Rows from block 2 of the encoder of a small image autoencoder, named by matrix and row number. Rows with one number belong to one channel. Each number is 128 + 24 x the weight over its row's rms, rounded and kept within 0 to 255. All counts start at 0. Numbers have three digits each. After the name is the row's rms in percent of the matrix's.
After each channel's rows are labels from the 100 images, of 14976, where the channel reaches its highest value: "responds to" is what is common among them. Only what is clearly more common there than usual is listed. The data: cartoon faces. In brackets: how many of the 100.
# convs0: first 3x3 conv, stride 2 (encoder.blocks.2.convs.0.weight, 160x80x3x3, each kernel summed), inputs 0-39
# convs1: second 3x3 conv (encoder.blocks.2.convs.1.weight, 160x160x3x3, transposed, each kernel summed), outputs 0-39

convs0.73 084:114183175116133095113141110097131138102160119111155147150123121108161099131174090129138102080153122098189126099152116123
convs1.73 100:134151076103122124097138134127109115159156114172142185087105135165119127126125100128133186136130116100111146144123114114
responds to: looking left (70); surprised (67)

convs0.11 085:127115141123170086169120097129116097114120138128159099147080150156115130171144160171162124141151155123129110107154115128
convs1.11 101:107079142085149125147153156143111149163124111157129158117137149124088139055108084127101126123172168153146140095141115120
responds to: glasses (42)

convs0.53 093:166101128131166137150109108140122123142129129117146201124151104121136156123120104166089092170105119123085132114123104146
convs1.53 115:081137107108116125141181163093163125138120122116095126097125130143118121127093168120159139122132142108085150099165159113
responds to: black hair (26)

convs0.92 116:154154093119129118114174121127134099101130135130146127094118132154124111141146120133139134156148125119141133120156122082
convs1.92 091:080121131111145123098134088088120117141076118128146139160143153149145154107087098201151109114147123158163149147163108119
responds to: black hair (26)

convs0.117 109:138140125166138125066102114148151107095146100175149135126156130118126091140171104129157132085094145143163123150102171113
convs1.117 104:162090123170113100129095158130141161110081137091143076102118146121102131119150107144131116111131124081134189146101125118
responds to: top hat (31)

convs0.32 104:136141112130116135123145135168105116139143122110107122093197096136094126125156080122143112104135105188151129128136112080
convs1.32 097:105156079105115139123119130132113113141113129168150105162149113154129123122088137125086128117173168130090165108148112158
responds to: black hair (27)

convs0.102 099:142134160138108133128106184135125123118068101129127196164113137111184148112117156107115137126112111161116165112162166141
convs1.102 107:133146156115146155127158144132164114096126132119119131117163118145132111123137105145144122126127075118107142143130085081
responds to: white hair (44)

convs0.38 090:124143072121117124147148131140135153120096092127098141123187162085125117138165119132130113126129115083175133124159112120
convs1.38 093:117171130144138148135136132120161136103150155135140114134153143061128185149125107119179146128106154134156151124103138153
responds to: sunglasses (31)

convs0.76 104:134099169109148125117154146109119159133147143095136174128158103121136108157137121189112133121114153129159132125136091111
convs1.76 100:112108139145121126119134116148118124111135066130057123138108135117096137156078136119143083093176138143117098112118156145
responds to: beard (42); yellow hair (29)

convs0.110 107:117119088164142119095139139162107129150088092115117123146149112108121140138088144158120126117113146172137089119120093102
convs1.110 084:134154088105100111136100114112105115153099164146101144145135127151139171119124084133159126155125161124132116128086123101
responds to: blue hair (29)

convs0.12 111:136127116127121116159172142110122130090112121114172134155159129121143144072113109148132164144109103127109107111111104168
convs1.12 097:135145127139143143148140148121154136157088120111133115128102143120115180142143111148114092181079087101070128166141132147
responds to: white hair (33)

convs0.29 094:105136098174127112125153126096155131143168088132158163132133137169133124084118129096093145119150111135155123130114097142
convs1.29 101:150136138165126112120108137120158158095128108128093141117128135097139126106125166140119124130106117135178175106103153097
responds to: teal face (33); sunglasses (32); black hair (29)

convs0.23 090:132160180137119093122163131144089115107161103141126137130115136095123158111157126137115113112123170112124125116114132144
convs1.23 093:120089141111135166104134093114115124105127114144076114144185108098111182138118158153102109123138118149142132147115110149
responds to: beard (41); white hair (36)

convs0.140 098:119114173112147127137086124142157084153179138099117081160130119150079123096100145145127170127103143151096162162139120162
convs1.140 108:128147107106146132141148105087092109131100117148128122110127151089119118169141162112151130154138125121098125161118162123
responds to: beard (43)

convs0.61 097:125108105180109145081130127148113088154117126133133133155137129119095109146115146162126140165107122177143144138110112084
convs1.61 103:109140122142125146123102128127114133079106136131133124107149129123147122159120094141118132126170153087139145121128148143
responds to: black hair (31)

convs0.6 109:127109147089134130127134089101105147103114150136169132136158112124155159117090091137121157140117073139149129109141145152
convs1.6 105:156082107138151175174142103131170116139175127123099156145144103160099155135139103096111129145109112171096107120117112151
responds to: white hair (39)

convs0.120 106:099195136132138139178140151150113095126120111110146132128161115112099148145105125113075105104158157145135153091133116133
convs1.120 100:130116141142109133126181137132159111152127120138145164135126172153128139133145140147117139137137154102132093106150113152
responds to: blue hair (47)

convs0.148 081:118086165143181099115124123141128111150155135100144090128160115113131120130142165150149127142144071128152120162130142142
convs1.148 079:169132152106134138103119123163129130140105078102127134099137082099100110141123111124144130120144157112089158133149151143
responds to: surprised (53); glasses (40)

convs0.114 088:133140132165145089124151081104122127132183165100168098122120135133121123132138146125128128117126116141134134118134143166
convs1.114 101:113143153153139137132057102150094161119120104129109104084115124109129119126150123122161105098100139126102113095126160127
responds to: surprised (37)

convs0.56 090:136123171151158108136127112128124151098148118131092128165098131134100150173133149116184114135113101168111131145106123117
convs1.56 108:140101119106121093123138156127123155162127106116102135158162133105159146070146101149123130110114132114111130166160148132
responds to: glasses (54)

convs0.144 096:133133181091128123168110121144132085145164135117087167146135164110124122097143120066141129112122133101138155137088129145
convs1.144 092:176130133119125089116107134137149117104131155111118154126124118155138139146068165110128123114134132140125108142083103124
responds to: blue face (41)

convs0.81 082:095156107102119146182134129144131146110170077100109145127130131091122149130134124133108063149112141128143129170122135137
convs1.81 094:093183089174127098146158133133090121126080127149133124116129144135136123185123111109117104124121136173122099115153145168
responds to: black hair (33)

convs0.68 095:137181139138138141138130127139138118153156134167154132120123152117132164143130177137144127112065155159147182145130101115
convs1.68 108:128125131122110164119120149176144166140134117178113133153136129147131157156099145107099115141122136136146140136175111145
responds to: black hair (28); top hat (25)

convs0.69 082:163139125122116093142084108148163132092151134162126147134107136094118156162115125122130144127144121142121154108122142078
convs1.69 101:101096131115110120142098146099112159133110107127109161118133095085098141146141113138161110147189160128113153146121145147
responds to: teal hair (32); orange face (32)

convs0.136 104:163131144148147142117147129114159110157108175126144122132126100116103147106147129151138165132107118142169137133114142138
convs1.136 107:162092153141147143100171169168135135117139094134122168139123101152141113141139127114164128100153103168129145158104110123
responds to: beard (52); yellow hair (46)

convs0.156 107:120129116145128135151166157129158108126111138127095121102156099102100160132083144124108133115139145160129156142142078111
convs1.156 100:123101133118125113118121147119121120156093151157145097151165137117148135098125128131152112132088143087166164084134145117
responds to: black hair (25)

convs0.107 099:108101120145147093124094099125101115156140108163137097159165127152118138166171118163119125129102147134163124104139111159
convs1.107 109:112133153119171153099159127124146107128148130113117114096124106128154110061159124109105095108127125129135158137107083116
responds to: black hair (51)

convs0.52 100:133150125144076163161144131122140135162095133147103152132136130126110141115089122133123166144137144138126169097108068084
convs1.52 108:121091126100139172103107118106149154153135125147169142116120130104144113133112106118155113108177121134131095103132145145
responds to: blue hair (38)

convs0.109 100:123103112125098121134101143101109148127127149142138164091140083097098119131166099119081114132164116092100135148135125165
convs1.109 093:107139149184098115142129129136131131077117136125114146132138115133143105113154151122124133126113155133149172111145177103
responds to: black hair (32)

convs0.115 104:098112169185125126103113136150094164163135126146120114103098126140151117154129141133124108149165144113101111126104104110
convs1.115 097:134178101134124142147142124140121124140126144163110124158095155154139185107140103118141112089147124150085142149142148119
responds to: sunglasses (36); blue face (33); black hair (28)

convs0.47 082:175103130114164098176133145153112119125122139117165111116142158127126117111126189166155110094137128145155149150085181142
convs1.47 114:116131084145086125152150093150128100134140132084109138133156103110115087109147152099153082157129137122137089164163139130
responds to: top hat (28); crown (25)

convs0.91 103:176150131102124139138095148137104103138096134095136109114139110095102111143125147164114118126122143150183165098112068118
convs1.91 103:139121140152132129089162142117153090099108152159147117150169092121136121117121159098106114135152128132185113137140148070
responds to: sunglasses (30)

convs0.46 105:136168078147122128170130126135124117127093123149149133132165105163135103139146096157151142135096150152083129109123102108
convs1.46 105:124095135143154146131111174106110125159126148138135100155154113141173150166164114176138155084164134129121143131136114155
responds to: black hair (30)

convs0.127 101:160121102124098146095118106129124155097104137141193104135143118125087127144101147176132162129139143103113142099154123148
convs1.127 106:191170114127089127103127124129108151107089174129161119150133120119120115112148100148153103118111137125121144103162118063
responds to: black hair (29)

convs0.128 103:159140137126129155099113105083130112118159162110158158129101130138114123144116088122132147095096150168140162144145110147
convs1.128 108:122116141113099106100169123095146123148142102145117130155139100144109110068144107143116116094145163161098133163129111097
responds to: blue hair (27)

convs0.154 084:128137102135136118086119161112145160106160144098135137150116103148129135148138168105097178145121109133189123128100152127
convs1.154 114:156128127111107099104128133145153144108139106145100129117105142136138118109111129132130185136121093117124129199059141087
responds to: glasses (50); surprised (33); crown (27)

convs0.16 109:139154136141164132133108155084159110120162133122111151163147141090093164108114127107130148141150101145149128074148126142
convs1.16 103:135098136142094145118162143103128131110134126153182130125118117110078124164118128141124165134104158117096103117075101099
responds to: blue hair (64); curly hair (36)

convs0.111 078:186088143160136103125151117111137117145202115158159106147125113136144128102149121129127140121138157173142141156135097120
convs1.111 105:119173122132112135120161121104126145143150151153133124125107147108106123097117144162149145125100113151130131138089078085
responds to: glasses (43)

convs0.59 087:121153102118131116122143137162153181128132090174113143145122156133134093113163150139177092116080111124170119151128128136
convs1.59 112:137161135131127128130126134139133142139119140109116148127139125148111152106138118125155170153148077121120135173135091076
responds to: glasses (80); surprised (32)

convs0.82 102:125172097094108132151154131146154109134110120137094130145148130099168141115146143083115164114090112126124116173092120148
convs1.82 097:157148110137146121136126127146144131145136120125132115128153120137139106170124119085117116133099112193110112145137127103
responds to: blue face (58)

convs0.116 085:123102128142136167110120130113097142089167117141147161154150112077123137096130112133148158108130188156137082148105123137
convs1.116 090:142123129140105124111125131155130135085108128121111182153126166137161175110138122114175124112126144116086122129153150069
responds to: looking left (63); surprised (37); glasses (36)

convs0.89 095:120138155080153146133112138130101071141124121122139098075146128124116148142081116137107098088126134126145111128170164102
convs1.89 099:151132102110108126125156181125069129123079106141138121114135115080128151125165127122132126093133137094120135107095142116
responds to: red hair (37)